config.toml
encoder_arch = "conformer"
model = "encoder-decoder audio transcriber"
dataset = "babble in 24 made-up languages, each with its own sounds, syllables and stress or tones, from a formant synthesiser"
train_examples = 39062
gain_aug_db = 10
noise_aug = 0.002
n_mels = 40
hop_length = 160
input = "log_mel"
spec_augment = false
win_length = 512
tokenizer = "char"
vocab_size = 55
encoder_norm = "rmsnorm"
encoder_activation = "swiglu"
encoder_mlp_ratio = 2.67
encoder_head_dim = 64
encoder_fused_qkv = false
encoder_qk_norm = false
encoder_inner_norm = false
encoder_moe = "soft"
encoder_num_experts = 8
encoder_moe_every = 2
encoder_expert_mlp_ratio = 1
encoder_slots_per_expert = 1
encoder_shared_expert = true
encoder_subsampling = 4
encoder_layers = 12
encoder_width = 128
encoder_positions = "rope"
encoder_kernel_size = 31
fusion = "prefix"
decoder_width = 256
decoder_layers = 6
decoder_norm = "rmsnorm"
decoder_norm_position = "pre"
decoder_activation = "gelu"
decoder_mlp_ratio = 4
decoder_head_dim = 32
decoder_fused_qkv = true
decoder_bias = "none"
decoder_qk_norm = false
decoder_parallel_block = false
decoder_inner_norm = false
decoder_drop_path = 0.1
decoder_positions = "sincos"
decoder_prefix_bidirectional = true
decoder_connector = "linear"
decoder_tie_embeddings = false
residual_init = "none"
optimizer = "adamw"
learning_rate = 0.0011
beta1 = 0.9
beta2 = 0.98
eps = 1e-08
max_grad_norm = 3.0
cautious_weight_decay = true
ema_decay = 0.99
max_steps = 6600
batch_size = 192
epochs = 32.4
lr_schedule = "wsd_sqrt"
decay_fraction = 0.2
final_lr_fraction = 0.05
warmup_steps = 660
weight_decay = 0.3
Rows from block 9 of the audio encoder of a small encoder-decoder audio transcriber, named by matrix and row number. Rows with one number within an expert belong to one neuron, the router's apart. Each number is 500 + 40 x the weight over its row's rms, rounded and kept within 0 to 999. All counts start at 0. Numbers have three digits each.
Before each expert's rows are labels from the 100 clips, of 14976, where the router gives the expert most weight on average: "strongest on" is what is common among them. Only what is clearly more common there than usual is listed. The data: babble in 24 made-up languages, each with its own sounds, syllables and stress or tones, from a formant synthesiser. In brackets: how many of the 100.
# router: slot weights (encoder.blocks.9.mlp.router.weight, 8x128), inputs 0-63
# gate: expert gate (encoder.blocks.9.mlp.gate, 8x128x128), inputs 0-63
# up: expert up (encoder.blocks.9.mlp.up, 8x128x128), inputs 0-63
# down: expert down (encoder.blocks.9.mlp.down, 8x128x128, transposed), outputs 0-63

# expert 0
strongest on: /t˭/ (55); /ɑ/ (42); /u/ (39)
router.0:477532422480566458495510473453492452488540483520542525463472540488469478533524482457498509455492517479439523502439450557526452441521484479474535573467454547529516501542558551444533479479526451
gate.3:459487478538537465495520438479475564497493511493455537390515548552427492476531482539451567509465440566513414515523461533493538546510462508527484526475466476495587444509508524514556516461569509
up.3:542510476504498506524511502459546485546464458496484479555490432504542495536547510443506476442587560525543523473460469474509541515511501603496493454442497578514428502566536512494447482439510520
down.3:436435578512441527529560556479495486499446548460539389505447537492515499578487475484525493514477530430563520487514432474526505449483499479514451436481530519477382502524465521525502521491438526
gate.4:562484538468524504495477451517509471543505529433467484547471530461547527464453517560480535515535512525501602423545541477553504516507463523517456524525545467479524507549486503494435523517486547
up.4:502527509529452525535538554516453539461478461564510516502544407485486486488524484524512505582458539532509367431505491498542637479478548507490531496508499478508532490404488480531509482452433490
down.4:504529520472524541573499513482464477458502480497524557512523517519491484436522542472501540516459541472413485479521493523535499497494507492515462540450481556614656451491476550461509528402473476
gate.5:509440517492493442563492516511463458461516467465523507517454427477509511598434475525560500531468425561565465487509475539510449520500469522517502554475516511482493486509572527485634515571507477
up.5:518511544539505444540462484560543458491527386496449511445436476498431586490525466532492440502515530442569512498480459510473512439489468466465537513512553468540473536477546538507569526521489497
down.5:507549459530461533507488472516493442544577497518483527501459481492404492544536465535569525504530480557469532521511538527432422479493518529512486567579541506505566429456495467508473542527427464
gate.6:487428493581464492547469476469452486484562456438543544475519560505493471508503520513508505415608461456489545491455496547499513537519516541494534490497510558511412480575470473496542395569438511
up.6:552596489536477453521530486554457448494495530544500579524486547544483497455485450561499480528469427504453450496565461490541521552504480502474497526531558460491387466586418459431458536490521481
down.6:511494510483500516579451608519508472538484512479487472472536557508434485499472582437493505488549573443440455483514475515550599460444514479466511471640401493433434456473458491485551524513451568
gate.7:510504474479485496518490460534458523577588516490488528505505605518513525507504480509499467447549571544483489502446501478465520561549485528499537549471528447485519541549499498485512512453481546
up.7:530497478486485509489481465448499498457490459444536515496499471532497603528480559455471453422521474496600449485515497506552536472517524487512511607537468534520404565572530552523623495502511491
down.7:413434514464509488513476513502544527484510454479510480421467522518552555483506522493480484479442549479495490508565455534592531446538474601519507487521543450491411515431531432535567547509423533
gate.8:508504553508547500496542565428556521552514482414416567514432518467475507590472517481571536488511505483516479528480541488503531475514485473514503431497551487512464445465479440487505414504506519
up.8:565506502450560455559472476474528460467533497558476554466473544547508570471493478542472410486445539513559448477444562456467477497482540537505506504476464520533500539476445531529502444500491480
down.8:482419475503465525575469399457544521466479499499536400490528471528486481530534556514486583438513483478487490495545493445522500494503489431496571535513483583520574496509508508532522558531598555

# expert 5
strongest on: /b/ (52); /p/ (51); /ɛ̃/ (50); /x/ (49)
router.5:513457463499551452524529532541492456419482509537550531434503561472518574476507535457530509415484511490518484463426484462470539516545537512473505493535522508520439524512542490517453474465480490
gate.3:481491467500475471441538549534491507571454519496429467591477526470484507476581497501552469493492507512497545518502454538440488499564496435545528440457431455540506459446493474550479539569501489
up.3:441515526525406439445384461486510522510498446455508503473460610518545460484461487524534495510538465563496488467520518469614420538486450507508531436506527461482499516539530506511458424570503491
down.3:499421486464397515561469545551489475488495538538573524435466477528540502540474529522484472517493487491503505486489431524492506481548546433595487450482519520453412499463498494542495464566506507
gate.4:478463513476532457497413456521527545555474562455556528490458518491477398457512548432602499470545509552519479467498532492520475486528506534492535507536430502546473541540461450560431546478484510
up.4:469502543536516546500472529480453500452490481517509546543544498551479509514498558501510459428483540501490534621433516534551554467490481528419528450587471480489463500430516456511609521421471545
down.4:505513518485529517482481446518549435505540521461451589494541521522509442548532538547522458457500486564495519513494457461535534480518515547543484475520572485462513478486314522496471513556504495
gate.5:539516504468564438420570467514472507531533555518480475523587526436443492457456506478465523529487552539529520458546449513493463539482481473455499548448555477561476473532496525554476460537524525
up.5:464502448497421519479463483424459583426502460524474505569502422480504506515590473497501539536516544555517465464483531454495572499516496540487468531511504514555457490528486493523496583481523477
down.5:438430589505488459498535513483516467501566493544553504533500490524474442558524521570469520470531540475515451515501528474472473513475473553437468522459480517491548491475524450483548544502490428
gate.6:493506463425524478536510480486458525463525467477444519530453496516515542560584545488466493451538540515458562560526487521489413464526552543491503594517496471504507499467543456457502467429530470
up.6:539459529466571527442520540510558540528551480521521540499496505471459547465558481454534502495466535551476472520479509505435500487530532511581476557425497530474491408546511478494488561421478457
down.6:525504487519490514521518532533466489542527557531558551584501504474445546442497499560502500497486531491405568504540454440500497567532535491503476542457585523493471533534563468538544509486489456
gate.7:478504451566534464470505449536509511490554519514413484552509499534475506490468512478491493424491525506530495536526437540518479457515524556548482551488540456566467434491450466493414526457514511
up.7:532481534463507474498454562481507484432490444527501427569503524489453509506559509453483508481480517531591532506539502461493447531506457449513488560449561490544465464462447535483503577511456410
down.7:456456516493524476571576523495531458476512509482500512526596490533521517499536470518464530501502521541487431481506445529491492527552450540513535448594571522515482588500501473479543528492492479
gate.8:520494464539464539516544591492456456500489550488503432569538434435609534414482497551521523475523458497589547472519502499562375507563511509447496506442564483521467502552481514460575520483520522
up.8:400493490412572468470427511537509528510486519503502526478479582514396467507530505431537489546455438528447485512490489559480483512532472486496566409445457518527500478521500516485434538494557464
down.8:499476548505492470442400457543537480513434514503533535420458472517426584548492465494508446489573468515478470483536498503513450468437478512517463476428538541447505486497447566505454561563545465

# expert 2
strongest on: /æ/ (91); /ts/ (44); /aʊ/ (44); /a/ (38)
router.2:512496496531590503544555494455511480476536475535492551441549488522444575497566479513491468488453510485508463507484464450497631497494550497504492525571485486444423552522529516507542437461471482
gate.3:450498509501501445465561470541428504515509522469503488436516505517450491482519515426512495505482534511474465482540533525517491485491560490499457475575508472505456479505485422434421570510455454
up.3:562498505497480480530534593496570485483490427481526509586530510482499492544534551509504420459524589505519541506493557533517493422503461493503518504490439533506498513560438454485463489468402493
down.3:525531475490542520530517563524552542543470533510494516528421506493496486519477473527553559488487510469465507536506540426458467481508468465506531493489500469478468441528442533511499515504546444
gate.4:578419534527465509460490530531481530506445548444435457473453508450516493482466541561522537552508461511534468523519531441486494553475493530601472470508538444484468481464459436531485498495472573
up.4:530528489547590462495495518506548546541573527517451545452466483413543451498527516531580536560539458475535496558489507542424499463547547479561484544495502524440549542497500516519500543455538462
down.4:555515449544545530504418468507546516469550487506558523417561481436488497510496500487552521457472456534560477503492513535448469496530459512523475517510502509502460528504492509432534505545495494
gate.5:447457449524489483491578476515520498462453554535400425527491478495352512476477498537544528503558527532433485503511471501546538498518562485491508510468482510524559417479526487473530491532437579
up.5:490534432465499468513508526484455469521463474463494469502445516539501487432484523514540550509531567486501494516415549517530417510521541513522444527520516469507462502503505467516417453491448482
down.5:528549512517507560501524495480519523541495484516557510468503434499520591428438581461505507545425468463441508483520538484484508506477473449554469529475531532525511468417520478464483408532471509
gate.6:447516553467514393517451486546527542439497426560550544536537462488470580493430446505566515510488493521511511439584567465502498547529513484544514533517503521584487521534536525484496518530490565
up.6:513563557480539543531524504518520509457548434443503553458525521471510464476498498477560498470470430484475544488536520421516473493490528583528488464518536498397582491502515518564449555499496488
down.6:476422423512534522469515529528560505442563565485542476524495489472572470546526427393482510498529550540564442501498486411539535497492563528447460481515596522522531584402479483549488581504493535
gate.7:488574544513471470607457478472588486576472468518448469505450470437531515469486510456465501458525546520570421477491538510509563526527571498540515520499529430531452504511507470540510504524444498
up.7:511528464499527511525501508546508518542473426442550499491443391486473557431504506551511507556554499498546494501517474491586550526477541490508535419507561491537507487454492558516501441567489472
down.7:450504543503529498575538518470553571399452434463450513498472483448529498493516531467460533467513514545525482456424503530555563502526547481471461580540522439465504465559442524475547538505453495
gate.8:522481543530537532471441498455456583511491565485440445449494459453567463514472556553499543536487466552472509512535502459457446526437451503496480474540493484484434526514486466532443514516443545
up.8:513499444476552479494496451436536448502576528488468493463458582503512503496473559445553476452544460445478626537525569518487413520539413430505492533527474540409516471535502491461471552539517502
down.8:496468482473487512425528469461498538482530555513483442454547515505496542574512501534541489568497515475598539530481516449444509543544475532558501473565487456430377572499480512493481492574478498

# expert 3
strongest on: prosody: stress on last syllables (94); /k/ (92); /k˭/ (79); /u/ (70)
router.3:504538499491540498585536529437472477450529495503516518458502484529472486553518491481519468501467517511530466496435426566498518462492576489469557557482505468525403550519516526518566459470477451
gate.3:488560510541477465468472541513445448528466487537504537563488495568437541491431523468462532525450494547436512552493567498476487533505600549517458450462504491527495490546533442527491437463406497
up.3:476509503469425472452453447503587512487514511506535401466484516477533507534511504493522555556499452518583500569551514501509512523473505444471535563443466483484559534473510510495458473512388544
down.3:448481425474513460471494479544450513486558436471525506526497505471534501596538507440497506512509482459545445533542513504571477542510523435529563478469455476507529580540551546512532569478471494
gate.4:478456606505434547518515524502460469520426541570454456530506443528558483521442511512465566560473523519522441489395509496556484512516545531462502454529487486494491564470513528515498453510484502
up.4:534462446481516497469468411552523519505593498453535573509429591495423479517477565498514502494483454501476544516565489490389521503538480449492518582460486564511503435557489517505575583420490498
down.4:506497462541435505548547504533505439549425547501560526514545508533505564591514524487548429486521514496486526492543487472511462490506511516473460551453535444556611426472537521493429466430577483
gate.5:499505470465572453507462477496514474545516541427486425518479482466477458478480488444447522464517482479526585492509503556514517502560472479418534463553539516483437480498490466589510483562448488
up.5:538514560528475487540466478559549507481455531422471446492505528497480429531589523476530521582522503519453502491467515533399498503527522442467460512477491467519497418413538557411521527455519518
down.5:532568528511470526534515501503517409443487515494474555464538567438489523430500650517447444489549502482493493499474511454484541478476537495462509503543534469463496560480482510473458534507524520
gate.6:509537569561559505430564534531506515494472470520532619502494473553471456511528424457494582540497470519517482495418431520578439479485508546484505553496444500494478603548503452549444532471506508
up.6:417551435466481516461494485488443458542494477475421400512496447429508540546504493569442555519512532529480522519516544488538498554568544508504570508442511468525494497535436518528462533523644510
down.6:500438567495466462469541426528527501447517545456550529569511491519527462522469461495542525458479520487488528530511538491478451483505511430499513475449496531528494502575423507530402530506440485
gate.7:506495455402489495537479518471531483542535561593528568556558479437463500512453453542518554457485468407493471449468539478424549515525526584494456484556494468506530480565540473509491455474508552
up.7:491475553528443516503486432584510489480488490530476520414518499505519499480551536534472552537477491525462479527520463524476448538515453538434529510539455454582527495572507421475509515483548436
down.7:487471470483519517429534444475454385451467446424500464499489507546487436512537470517489481435530442538537543495501469502579547474486442531468546512514568519502447545487497612497585474442487463
gate.8:541456461550501507531507378461447487471518526576518549471527560521453545493463518537426481483484484493521523469518520453411539544502510491439541495486411544510504451520500524465494597537585516
up.8:490523459588477470489505507499519542448471547485458474415426505514471472524546489434500465451476460422465482460510488584507527452495523518508527526481500454487562487579550512484415502488479559
down.8:444463430457486539491553587471493494479467532455490530480491565400513511443462546467508526550511514507490495508502547523489467489480547579553520499539439462462510470513550508456551540537494500